A small sound classifier, trained from scratch.
Model: 8.38M parameters, log mel input, norm layernorm, width 192.
Training: muon at rate 0.002, 4700 steps, batches of 48.
Data: trained on struck, bounced, scraped and rolled objects made by modal synthesis, 78125 training examples, 2.9 epochs.
Rows from block 4 of a small sound classifier, named by matrix and row number. Rows with one number belong to one neuron. Each number is 128 + 24 x the weight over its row's rms, rounded and kept within 0 to 255. All counts start at 0. After the name is the row's rms in percent of the matrix's.
After each neuron's rows are labels from the 100 clips, of 14976, where the neuron reaches its largest size: "responds to" is what is common among them. Only what is clearly more common there than usual is listed. The data: struck, bounced, scraped and rolled objects made by modal synthesis.
# gate: second MLP gate (model.blocks.4.mlp.gate.weight, 768x192), inputs 0-63
# fc1: second MLP up (model.blocks.4.mlp.fc1.weight, 768x192), inputs 0-63
# fc2: second MLP down (model.blocks.4.mlp.fc2.weight, 192x768, transposed), outputs 0-63

gate.358 099 [112 111  93 126 144 148 102 136 103 101 124 132 120 155 124  94 108 129 153 134 113 148 135 152  86  99 111 115 133 144 134 163 108 124  77 118  83 110 163 164 135 113 100 115 133 119 145 100 121 176 115 140 124  85 100 158 150 163 106 106 139 108  92 145]
fc1.358 089 [ 99 167 119  98 122 122  82 131 143 111 129 113 134 154 116 156  99 140 136 150 137 118 179 119 103 159  80 120 148 152 154 137 124  89 145 127  94 129 101  95  74 125 152 105 113 126 162 125 141  74 106 175 161 128 155 136 118 123 103 127 147 135 127 139]
fc2.358 103 [106 139  86 104 117 102 127 144 135 136  97 145 121  86 137 136  49 105 148 107 147 110 131 128 141  93  93 122 111 134 121 163 144  99 155 125 111 134 132 123 139 133 152 152 142 154 120 157 126 129 139  97 150 144  85 158 145 170  81 128 115 117 126 156]
responds to: membrane; large

gate.229 097 [117 157 113  89  96 149  79 112  99 123 115 151 135 165 158 162 133 103  85 105 108 137  71 153 144 155 107 151 129 129 110 131  69 122 108  85 103 112 134 101  84 120 118 162 133 133 116 138  81 143 159  93 153 127 121 158 140 173  90 144 124 172 127 145]
fc1.229 110 [146 116  98 141 129 112 125 160  94 122 142 124 164 179 141 120 113 121 119 121 127 155  98 128  90 120 173 159 138 124 117 127 151 124 142  66 114 125 146 158 137 138 125  84 167  95 104 113 155 115 112 117 156 123 110 116  89  93 132 146 148 132 117 108]
fc2.229 102 [132  76 141 149 133 121 135 162 114 100 120 155 159 148 138 129 109 153 177 130 142 123 136 104 133 123 130 112 132 163 152 143  93 132 128  94 142 164 109 178 166 117 144 142 132 134 109 115 141  95 122 146 117 112 125 117 125 127 162  87 117  91 134 111]
responds to: large; closed tube

gate.334 117 [136 142 146 107 138 161 112 152 168 134 111 115 157 159 130 106  93 126 130  97 141 118  87  94 128 157 102 119 132 156 119 155 133 122 134 153 105 114 173 113  98 110 140 108 132 160 120  87 115 117 152 144 120 169 116 134 149 124 118 126 153 103 128 132]
fc1.334 105 [142 168 106 108 129 104 137  83  82 158 155 142 114 124 118 130 106 165 121 166 115 118 136 163 126 130 152 103  85  73  91 132 125 113 142 105 127 157 143 127 166 115 126 153 103 122  89 159 125 147 143 110 136  97 116 160 141 132 115 137  92 148 104 125]
fc2.334 131 [128  74 131 157 123 139  98 141 133 139 138 114 177 124  75  99 118 137 126 117 159 117 160 145 142 131  80 106 140 111 113 131 151 160 146 162 133  89 134 134 151 127  97  89 127 122 146  85 124 134  75 129  86 141  95 162 139 120 103  91 140 128 101 144]
responds to: square plate; small

gate.639 096 [129  92 155 112 109 155 140 132  98 142 117  95 146 108 117 126 129 117 170 112 139 144 113 125 160 143 136 106 155  80 136 116 121  86 106 117  99 122 147 135 103 124 140 149 131 152 104 104 139 103 105 146  91 139 114 150 128  95 108 134 107 133 124 138]
fc1.639 097 [112 125 129 133 149 124  82  97 166 105  77 118 115 135 139 143 115 162 141  86 116  86 108 144 129  77 129  57 112 157 118 129 147 143 144 103 118 155 120 129 163 150 144 139 116 126 122 134  90 141 127  96 155 129 116 142 152 116 130  98  98  94 127 111]
fc2.639 074 [ 97 133 131 156 128 105  81 113 127 133 114 120 101 133 151 108 110 118 144 118 119 153 140 129 102 133  91 155  83 155 112 110 156 107 102 167 148 138 123 100 141 120 142 131 123 169 151 142 135 160 156 132  93 135 119 125 100 103 136  94 192 139 130 122]
responds to: closed tube

gate.120 119 [118 137 116 113 129 149 157 112 122 117 123 161 143 135 136 123 116 147 109 138 134 172 170 124  87 124  89  86 138 157 143 124 109 136 124  75 140 125 126 109 147  90 125 124  90 136 104 122 142 135 157 133 172 110 121 143 115 134 166 143 154 108  85 122]
fc1.120 108 [150 134 131 109 127 122 147 127 111 146 187 134 108 141 154 108 132 144 147 103 109 121 113 125 167 106 144 166 105 108 133 143 133 115 118 177 129 147 128 161 112 129 112 117 117 102 156 133 126 146 114 149 153 140 126  89 116 120  80 120 136 162 148 150]
fc2.120 155 [124 127 141  67 124 175 124 163 123 119 131 129 100  92 143 137 134 153 110 120 141 156 142 122  99 133 139 137 125 158 172 118  86 115 100 135 103 119 140 125 127 126 157 149 125 155 123  86  91 111 165 100 146 127 122 109  93 104 155 140 130 135  92 132]
responds to: square plate

gate.632 088 [110 126 120 168 134 145 102 132 132  73 132 140 102 101 118 122 108 120  85  73 163 132 139 112 121 118 112 176  87 134 126 121  88 108 102 106 184 137 135 130 134 142 147 129  91 102  89 133 151 110 136 115 108  95 119 126 124 124 107 109 115 146 144 129]
fc1.632 083 [162 134 137 130 127 102 131 133  98 163 154 132 138 129 134 109 155 128 160 150  90  89 176 139 177  87 170 112  88 137 121  87 128 170 114 137  96  76 150 108 122 118 141 106 173 117 143 129 118 173 147 107 127 124 133  91  96 135 106  93 123 133 113 142]
fc2.632 065 [122 110 119  99  82 119 141 118 149 121 130 133 110 119 168 124 141 127 154 189  84 137 168 136 102 178 101 142 145 160 103  83 149 151 127 129  95 114 127 167 100 136 173 137 156 158 117 135 118 155 121  97 137 183 101 166 147 138 106 142 138 165 162 141]
responds to: membrane

gate.597 104 [166 141 105 131 140 159 149 111 134 105 114 117 101 148 137 160 142 122 164 115 105 122 150 161 123 101 136 157 163 145 148 128 142 149  90 120 159 114 153 121 133 131 112 168 140 146 136  93 159 131 158 170 108 122 148  99 156 129 139 134 108 112 131 150]
fc1.597 097 [131 139 159 128 140 113 131 129 148 140 176 118 148 126 119 139 163 164  99  48 117 109 114 125 114 116 130  94 122 103 119 139 142 103 143 173  64  90 113 115 105 101  96 128  98 165 132 139 158 167 149 133 136 178  66 177 131 159 120 102 121 147 121 138]
fc2.597 107 [105 143 109  81 150  80 161 144 148 137 158 112 146 129 167 123  77 167 123 174 112 146 100  55  74 164 131 177 160 111 123 112 145 145 158 135 151 147 144 119 142  83 142  86 142 130 142 129  81 135 135 107 110 171 108 110 138 102 175 137  92 129 134 122]
responds to: membrane; medium

gate.137 092 [129 134 150 133 107 132 169  71 138 144 130 138 100 102 143 113 123  94 107  97 142 142 190 108 112 170 141 154 112 122  87 126 147 133 102 168 120 117 123 112 144 133 143 128  98 115 125 123  91 135 154 183 120 112 107  93 127  65 149 125 130 157 132 179]
fc1.137 102 [153 111 155 111 107 170 150 115  97 157 143  95  98 102 138 108  88 101 138  98 162 168 147 123 133 134 110 154 122 128  86 161 139 133 136  91 101 136 156 146 173 136 117 144 145 140 152 103 161 113 167 109 160 130 107 126 105 140 113 136 136 129 146 146]
fc2.137 096 [119 108 126 160 150  75  97 150 140 127 148 105 128 152 121 157 140 117 172 131 139 125 103 127 103 110 129 139 171 108 103 173  99 114 103 135 140 139 129 130 127 129 111 122 121 113 131 111 102 170 114 119  85 135 143 109 162 130 151 129  65 165 139 136]
responds to: membrane

gate.190 096 [158 126 128 130 107 104 121 107 124  85 172 139 163 143 138  88 139 100 135  91 113 130  97  97 157 103 106 107 137 124 169 136 136 158 138 104 107 100 125 146  99 202 153 124 130 174 179  99  98 169  97 110 105 113 147 119 120 156 111 140 145 120 120 116]
fc1.190 100 [ 79 160 127 128 139 151 102 134 129 162 118 141 148 139 147 159 127 143 103 123  89 115 154 150  93 186 112  85 142 112 111 110 133 151 136 137 147 122 138 120 130 144 104 155 135 149 127 127 126 140 151 162 134 141  92  99 148  92 109  97 127 124 135  96]
fc2.190 097 [141 149  70 122 158 149 111 110 147 160 153 111 114 120 160 112 116  75 147 153 111 186 132 139 134 119 124  82 112 118 152 116 125 130 135 128 118 130 124 136 176 118  97 142 117 114 121  91 132 142 142 151 160 141 133 137 167 129  96 124  72 120 147 115]
responds to: large; membrane

gate.348 093 [152 148 134 100 110 148 129 169 148 116 145 116 148 135 136 144 143  96 136 125 185 183 154 134 128  92 138 118 113 142 151 116 119  83 146 133 124 131  69 168 117 159 137 142  93 126 146 108 128  94 142 142 149 118 124 139 167 152 122 154  94 119  68 139]
fc1.348 094 [130  96 164 109 113 116 133 115 118 130 121 135 154 108 126 154 124  73 111 106 137 192 159 111 143 156  97  67 131 140 114 120 143 104 111 115 141 134 126 139 148 155 154 136 106 140 132 131 142 147 144 133 154 149 144 102 148 185 142 105 122  93 174  97]
fc2.348 091 [159 120 129 171 119 134 142 108 126  96 112 111 182 154 124 111  80  80 132  84 130  95  82  90 137 128 125 181 107 146 117 134 134 112 121 118 117 123 166 107 163 145 141  96 116 165 164 134 124 127  99 143 128 167  90 126 138 107 135 172 151 114 112  81]
responds to: closed tube; ring

gate.426 101 [107 113 141 174 114  85 194 108 140 122 118 170 118 111 147 131 179 109 108  89 114 135 118 114 135 156 115 180 152 181 109 158 148 130 136 131 128 135 101 118 112 117  92 111 117 158 116  96  96 109 143 113 125  89 116 154 129 112 106 162 133 185 123 129]
fc1.426 095 [134 169 145 101 165 130  96  97 179 127 110 147 148  65 119  74 152 141 144 160 149 136 188 177 154  86 127 111 134 125 160 115 161 150 103 114 145 126 113 110 122 127 137 100 123 129 167 142 111 134 120 111 146 103 129 139 144  99 109 145  90 123 112 123]
fc2.426 094 [145 146 121 143 110 141 110 138  97 156 104 113 148 148  90 129 139 139 143  56 120 159 127 112 139 150 168 121 120 111 128 139  89 193 147 122 100 131 120 122 174 156  92 140 135 105 155 139 108 144 150 151 120  90  86 108 109 117 156 108 128 148 121 143]
responds to: square plate

gate.67 101 [ 78 111 183 123 138 137 121 138 119 149 148 131 169 173 120 131 126 117 141 131 128 113 135 118 157 128 120 129  80 164 121 145  90 167  68 117 110 160 140 136  95 160 126 159 143 169 119 124  69 162 148 180  87 124 125 136 114  73  97 134 154 141 150 153]
fc1.67 096 [ 95 150 182  89 145 106 143 144 159 104 136 163 139 114 131 124 123 111 137 150  52 126 114 132 133 119 134 143 138 141 112 120 150 117 145 156 131 105 111 134 134 136 164 136  90 119 110 140 147  79  97 125 116 134 143 147 140 106 137 132  92 127 120 157]
fc2.67 083 [145 130 108 147 165 149 100  82 135 120 159 166 133 122 146 136 151 114  95  80 103 113 133 106 138  96 139 113 134 158 131 183 152 154 102 136 142 126 126 127 126 111 122  69 141 122 155 142 157 136 142 146 124  97  89 101 140  92 140 186 108 135 141 121]
responds to: membrane; medium

gate.96 090 [152 114 124 103 148 112 175 153 131 154 144 142 124 143 149 122 128 154 129 131 113  84 134 136 125 148 145 110 144 137 132 133 106 133 133 120 129 145 143  95 120 133 149  93 132 130 132 110 144 131 175  76 119  86 124 111 119 143 150 130 144 164 170 145]
fc1.96 085 [163 110 157 147 118 136 148 159  85 122 125 120 145 141 124 128 140 197 107  94 137 141 155 152 113 113  75  91 152 106  81 103  92 167 172 146 136 111 104 112 134 106 166  85 152 127 125 153  96 173 162 151 170 113 157 129 155 145 107 139 103 148  78 132]
fc2.96 076 [152 145 134 162  86 163 102 143 156 131  99 112 129 124  90 146 149  91 130  73 151 129 144 112 182 117 116 136 119 161 136  92 127 147 143 108 143 128 129 170  94 147  86 132 140 104 146  97 160 103 143 119  88 170 143  94  88 106 173 116 114 130 103 112]
responds to: square plate

gate.121 092 [136 148  99 136 150 127 145 150 114 101  94 124 151  91 159 155  91 147  86 112 144 147 140 127 143 139 122 177  97 143 128 127 105 110 162 106 142 112  85  87 153 152 168 121 156 128 148 111 138 102 122 158 129 127 179 114  70 150 109 161  84 122 133 128]
fc1.121 102 [147 128 139 139 142 105 139 140 126 138 138 135 138  80 145 133 142  77 154 126  74 164 153  94 109 118 122  95 107  93 115 150 150 123 138 128 141 113 130 110 133  94  85  73 164 162 125  98 127 143 135 145 145 108 152 154 120 114 142 172 140 133 147 145]
fc2.121 084 [ 97  97 101 132 125  87 163 121 135  88 158 140 132 181 158  92 115 138 117  97 149 150 124 136 142 131 169 118 160 134 143  88 111 141 114 166 154 161 158 141 177 126 148 138 130 117 169 137  90 127 118 136 146 172 114 117 158 115 143 133 110 147 127 151]
responds to: membrane; string

gate.400 096 [110  88 121 104 130  99 147 138 130 165 125 138 108  80 105 142  95 114 130 125 157 150 134 171 132 117 109  98 122 159 101 135 113 105 130 124  98 102 142 132 134 104 134 118 152 105  87 115 132 119 121  90 141 135 155 143 105 141  81 122 136 102 135 124]
fc1.400 097 [ 98  84 158 137 167 151 128 122 116 131 112 132 106  94  66 174 122 125  84 125 141 139 123  93 100 134 156 100 103 142 117 115 109 138 143 129  76 128 116 100 159 111 138 123 114  93 150 152 114 109 127 134  91 104 117 100 124 144 128 144 112  91 174 131]
fc2.400 090 [141 113  99  91  96 107 121 113 107 146 104 179 196 154 156 144 101 107 144 125 110 150 121 101 128 157 157  93 151 155  96 128 124 134 120 164 166 149  82 147 132 159 135 106 143  76  89 133 113  94 138 146  78 127 151 172  91 141 106 107 112 104 107 138]
responds to: closed tube; mains hum